python train.py --model="image classifier" --dataset="drawn human figures in many poses" --train_examples=195000 --image_size=24 --crop_scale_min=0.8 --horizontal_flip=true --translate=0.12 --targets=["top"] --num_classes=12 --arch="resnet" --norm="batchnorm" --activation="celu" --depths=[2, 5, 5] --kernel_size=3 --stem="deep" --avg_pool_shortcut=true --widths=[64, 128, 256] --label_smoothing=0.1 --loss="cross_entropy" --head_dropout=0.2 --init="kaiming_normal" --residual_init="none" --optimizer="muon" --muon_scale="original" --lr=0.012 --momentum=0.95 --nesterov=true --orthogonalizer="polar_express" --adamw_lr_other_params=0.00094 --grad_clip=0.5 --steps=12400 --batch_size=64 --epochs=4.1 --lr_schedule="linear" --final_lr_fraction=0 --warmup_steps=370 --weight_decay=0.01 --adamw_weight_decay_other_params=0
Rows from block 5 of a small image classifier, named by matrix and row number. Rows with one number belong to one channel. Each number is 50 + 15 x the weight over its row's rms, rounded and kept within 0 to 99. All counts start at 0. After the name is the row's rms in percent of the matrix's.
After each channel's rows are labels from the 100 images, of 14976, where the channel reaches its highest value: "responds to" is what is common among them; "peak on" is the class under the peak. Only what is clearly more common there than usual is listed. The data: drawn human figures in many poses. In brackets: how many of the 100.
# convs0: first 3x3 conv (model.blocks.5.convs.0.weight, 128x128x3x3, each kernel summed), inputs 64-127
# convs1: second 3x3 conv (model.blocks.5.convs.1.weight, 128x128x3x3, transposed, each kernel summed), outputs 64-127

convs0.68 098:37 49 18 52 55 46 69 62 23 43 69 27 55 28 64 38 36 29 51 45 70 49 41 65 72 71 36 52 48 62 33 58 38 65 45 43 40 54 61 69 51 40 52 59 74 67 28 71 43 79 41 44 71 60 36 63 60 51 28 44 49 67 21 38
convs1.68 118:46 27 58 53 66 37 52 39 33 49 50 47 50 49 28 56 55 43 52 61 30 60 82 60 26 86 61 34 78 74 50 52 52 29 62 51 50 11 54 76 40 54 53 24 61 36 62 56 47 39 40 37 48 49 13 63 88 32 58 35 45 58 34 49
responds to: teal top (57); pink top (27)
peak on: torso (53)

convs0.52 088:78 36 56 85 69 63 68 64 73 47 52 36 61 46 63 52 45 56 54 03 42 45 46 94 41 21 56 66 54 72 52 55 46 51 43 52 59 56 44 51 43 43 40 43 71 74 53 55 48 44 42 40 47 67 49 48 49 39 48 51 53 14 62 45
convs1.52 082:18 58 49 41 40 61 32 49 70 74 54 79 23 26 51 54 67 42 58 23 34 39 37 32 51 63 65 72 53 43 20 63 45 40 68 32 55 35 45 50 75 46 15 24 54 27 70 36 81 56 44 60 50 33 55 79 19 51 72 44 38 47 57 32
responds to: green top (90)
peak on: torso (31)

convs0.2 097:30 63 33 37 82 61 54 72 65 35 34 53 56 67 48 40 42 66 67 41 63 31 72 15 60 28 39 39 71 28 33 61 50 46 36 51 48 42 39 53 35 62 37 56 38 71 48 40 32 49 30 31 70 40 66 31 43 28 50 49 61 52 62 63
convs1.2 088:48 44 27 49 66 41 55 28 62 39 58 54 50 49 48 58 56 35 48 52 30 68 44 68 66 00 50 65 40 53 59 40 52 65 95 60 45 78 74 50 69 29 36 66 61 38 37 55 77 64 52 43 46 25 52 39 62 40 37 54 38 43 59 58
responds to: yellow top (31); orange top (28)
peak on: torso (38)

convs0.45 084:82 62 32 42 67 32 41 60 60 25 38 79 22 65 54 44 37 46 40 36 46 39 68 40 42 43 31 78 50 57 52 54 59 54 46 17 34 54 34 36 48 86 43 54 59 62 37 59 51 48 39 47 74 53 12 42 50 53 29 50 52 51 72 47
convs1.45 106:59 36 22 47 46 56 45 75 59 35 56 51 61 33 66 25 45 40 56 75 39 58 40 82 26 57 77 62 42 63 27 49 38 68 52 38 62 62 76 45 37 27 30 46 38 46 57 42 55 52 80 79 42 34 69 67 41 20 76 41 25 32 62 58
responds to: red top (70); handstand (28)
peak on: torso (41)

convs0.85 098:53 00 58 49 48 39 44 55 58 42 51 47 52 50 52 47 17 46 52 57 55 30 31 37 60 42 33 62 52 49 56 23 41 67 54 54 65 53 39 83 58 53 39 55 71 31 81 43 45 25 38 31 45 74 61 61 53 47 43 59 49 47 54 74
convs1.85 085:43 05 63 58 36 63 43 66 48 48 65 35 38 61 54 53 63 64 41 61 44 48 71 51 22 49 59 58 52 46 37 72 45 50 54 51 19 69 54 61 62 62 47 60 57 80 48 61 53 08 56 60 78 49 20 74 56 75 51 64 62 47 44 62
responds to: teal top (91)
peak on: torso (38)

convs0.34 078:87 75 44 45 63 50 87 53 43 59 57 24 57 66 21 42 54 29 48 39 65 46 61 70 54 27 65 48 32 61 43 70 23 53 67 26 58 69 23 43 29 63 34 43 61 27 61 61 43 42 42 48 59 56 47 38 36 31 46 68 56 45 65 71
convs1.34 081:58 74 45 60 42 52 46 74 59 67 66 57 30 33 73 52 56 61 34 55 70 66 42 37 43 50 66 67 39 60 58 60 69 50 52 64 71 61 39 43 35 65 61 42 54 67 66 30 76 45 25 54 54 26 53 70 45 72 65 54 62 39 27 40
responds to: blue top (32)
peak on: torso (70)

convs0.92 102:49 60 40 86 38 34 38 45 55 41 76 44 62 58 40 45 48 47 43 11 75 57 63 41 66 27 60 78 56 59 62 43 23 76 44 42 61 44 41 35 48 56 57 60 49 20 61 32 50 47 45 57 53 43 31 51 60 34 45 43 73 50 55 82
convs1.92 096:60 41 44 45 38 54 57 63 53 32 36 48 46 27 76 40 12 48 55 18 62 61 58 52 64 34 52 48 66 50 50 54 74 70 41 23 55 69 42 54 39 25 38 72 56 55 52 57 43 64 64 54 55 51 86 79 39 54 60 42 21 21 45 52
responds to: red top (52); blue top (36); handstand (35)
peak on: torso (35)

convs0.105 093:57 02 30 53 37 48 63 24 46 42 51 37 80 39 62 54 00 43 46 22 54 47 65 43 60 29 51 50 31 46 42 63 43 52 50 60 67 41 57 53 51 52 39 35 43 38 48 70 50 63 33 57 51 53 40 61 30 44 49 57 40 48 23 72
convs1.105 102:69 36 49 39 42 74 22 40 38 51 60 49 29 78 29 66 00 49 60 49 31 54 56 53 17 45 48 47 48 75 46 57 41 38 59 57 47 56 49 61 71 40 63 72 50 65 60 33 24 54 75 63 60 70 27 61 44 56 36 63 40 75 55 70
responds to: teal top (63); standing (27); blue top (27)
peak on: torso (76)

convs0.102 088:39 34 29 58 64 52 45 60 44 50 58 61 80 59 85 40 64 39 57 15 38 50 49 77 76 16 51 67 34 66 56 45 72 52 56 58 57 61 50 66 43 63 27 45 54 63 75 72 55 50 33 40 62 49 38 53 53 45 35 68 46 41 62 47
convs1.102 095:44 67 43 45 75 58 84 49 41 48 74 29 50 52 45 55 71 41 58 38 38 52 60 61 32 46 73 56 44 67 43 73 28 60 61 60 71 52 49 57 63 47 55 26 40 35 59 48 46 62 89 21 65 63 65 48 37 43 52 64 59 65 41 47
responds to: green top (91)
peak on: torso (84)

convs0.86 091:71 37 67 32 65 54 53 68 49 57 17 59 70 35 43 41 40 79 55 15 69 26 57 33 33 21 54 53 63 48 65 55 48 71 63 65 61 52 77 52 38 53 30 33 58 64 46 62 65 66 50 39 57 56 38 39 38 66 54 37 61 39 58 67
convs1.86 088:56 48 53 41 35 70 69 29 59 34 60 68 51 43 50 57 51 38 46 34 46 49 30 48 26 30 77 53 47 53 35 15 33 47 45 53 57 99 62 65 56 46 76 61 28 28 47 54 75 42 56 41 51 46 27 41 68 45 73 69 42 30 60 37
responds to: blue top (42)
peak on: torso (42)

convs0.58 107:76 33 39 93 75 45 38 42 64 59 67 12 40 46 64 48 45 49 44 23 56 46 63 46 68 48 14 49 32 45 69 53 53 59 23 33 69 55 12 56 49 42 42 32 59 42 54 49 60 28 32 69 31 66 36 57 70 51 33 42 54 36 52 47
convs1.58 109:21 52 31 32 57 55 67 68 61 55 70 41 42 49 41 35 32 31 52 55 58 27 24 49 44 27 71 52 34 61 39 70 51 34 49 37 35 57 48 41 46 49 21 42 42 18 53 43 36 52 54 72 41 36 70 64 25 36 72 69 55 29 53 55
responds to: stocky (67); teal top (38); green top (32); trousers: orange (25)
peak on: torso (40)

convs0.19 099:35 60 09 69 49 51 66 37 59 64 36 65 35 48 38 55 64 47 72 00 55 34 39 43 33 34 81 39 58 51 46 29 70 37 39 50 46 50 28 39 37 67 24 47 50 53 49 66 55 40 16 80 48 64 67 55 51 34 13 70 60 59 38 46
convs1.19 086:13 43 52 41 68 52 43 49 48 67 60 34 34 22 63 70 31 81 45 51 48 65 60 63 33 35 69 46 25 61 36 59 50 28 54 23 70 31 48 42 72 46 42 55 66 57 50 57 45 25 47 51 42 42 25 44 03 60 53 35 46 57 58 38
responds to: purple trousers (40); blue trousers (25)
peak on: torso (41); leg (32)

convs0.14 094:59 53 80 59 53 27 43 40 55 40 24 45 48 53 52 79 55 57 64 51 53 39 47 61 39 51 31 71 49 61 64 10 39 40 39 44 39 66 50 52 47 64 50 67 57 55 52 67 51 35 43 58 58 55 40 34 54 64 52 24 57 54 65 59
convs1.14 090:72 39 34 14 58 69 69 73 39 22 66 27 44 50 45 48 62 48 44 39 54 50 57 52 49 48 67 40 58 34 45 60 45 44 57 35 68 52 39 37 46 39 52 24 53 49 28 35 68 60 46 62 34 43 68 70 32 22 43 51 57 32 35 52
responds to: green top (43); lying (35)
peak on: torso (29)

convs0.10 109:06 70 22 63 28 27 61 56 52 35 52 58 55 40 60 62 46 35 65 40 44 39 32 50 51 44 32 36 51 47 53 49 52 47 47 64 54 69 35 54 45 48 32 24 41 34 56 29 62 61 35 33 51 52 51 32 23 51 61 36 53 53 86 72
convs1.10 100:28 57 37 49 78 30 52 32 51 68 48 42 65 44 35 81 60 57 69 71 57 55 65 34 47 49 46 44 59 49 28 37 40 73 33 61 38 25 47 88 54 56 53 49 53 42 50 28 53 68 34 42 54 60 63 51 61 45 26 37 74 51 39 39
responds to: green top (100)
peak on: torso (84)

convs0.79 099:44 66 60 74 13 49 49 37 68 49 62 41 62 52 62 44 15 72 66 79 23 39 58 44 48 43 48 19 77 43 35 54 36 72 28 63 45 33 44 26 49 50 30 40 47 10 39 51 51 50 40 49 43 62 55 46 05 42 46 44 42 34 31 54
convs1.79 092:42 48 35 63 62 55 31 41 52 36 56 72 61 59 42 44 40 50 47 20 68 53 53 44 77 41 52 60 45 31 55 61 62 66 27 28 48 76 55 38 55 57 63 56 67 74 64 44 67 45 70 47 55 40 59 76 56 61 33 53 50 40 52 45
responds to: red top (96)
peak on: torso (34)

convs0.117 103:08 81 49 55 52 49 34 55 63 59 52 47 71 80 50 43 77 47 36 78 42 52 34 80 65 46 32 46 44 58 52 41 38 73 21 50 49 61 51 50 51 63 19 36 48 32 50 65 54 39 61 32 14 32 43 39 32 38 40 43 57 42 43 69
convs1.117 114:34 81 50 44 55 46 58 41 52 52 52 25 48 33 34 66 38 27 57 47 63 50 59 32 51 60 52 60 41 19 57 49 57 71 56 58 49 53 39 52 57 25 66 55 48 53 42 18 66 64 41 32 23 64 60 43 49 33 42 66 41 40 31 23
responds to: stocky (67); green top (37); teal top (34); top: grey (29)
peak on: torso (49); arm (31)

convs0.96 096:42 72 54 56 46 61 69 55 57 56 13 71 38 62 36 76 42 55 68 56 51 34 61 27 20 35 25 55 35 14 45 48 54 72 45 31 37 62 40 57 47 74 35 46 51 52 56 60 46 54 48 59 62 37 53 52 53 34 24 57 63 57 70 45
convs1.96 088:41 44 54 36 46 67 64 57 61 37 67 68 69 51 50 38 50 18 44 63 58 68 54 95 58 41 83 42 41 70 80 38 62 61 62 56 45 46 48 39 81 35 22 65 45 75 29 73 52 50 49 80 51 40 38 41 17 62 64 43 66 32 64 57
responds to: red top (46); blue top (28)
peak on: torso (44)

convs0.73 124:45 35 18 68 19 31 51 42 67 70 53 49 43 66 61 62 68 36 48 59 32 54 50 43 48 25 34 41 43 56 66 41 51 58 42 52 42 58 51 54 45 38 36 38 37 56 44 48 45 59 40 56 60 51 53 77 06 47 16 45 51 66 52 54
convs1.73 129:56 57 54 44 25 70 62 40 45 32 56 48 62 58 43 66 51 22 62 27 15 51 77 53 36 62 75 30 44 62 45 56 28 39 59 34 50 67 39 63 46 61 68 61 60 58 53 59 50 37 52 51 78 78 47 36 13 54 52 34 37 46 78 38
responds to: yellow top (68)
peak on: torso (62); arm (27)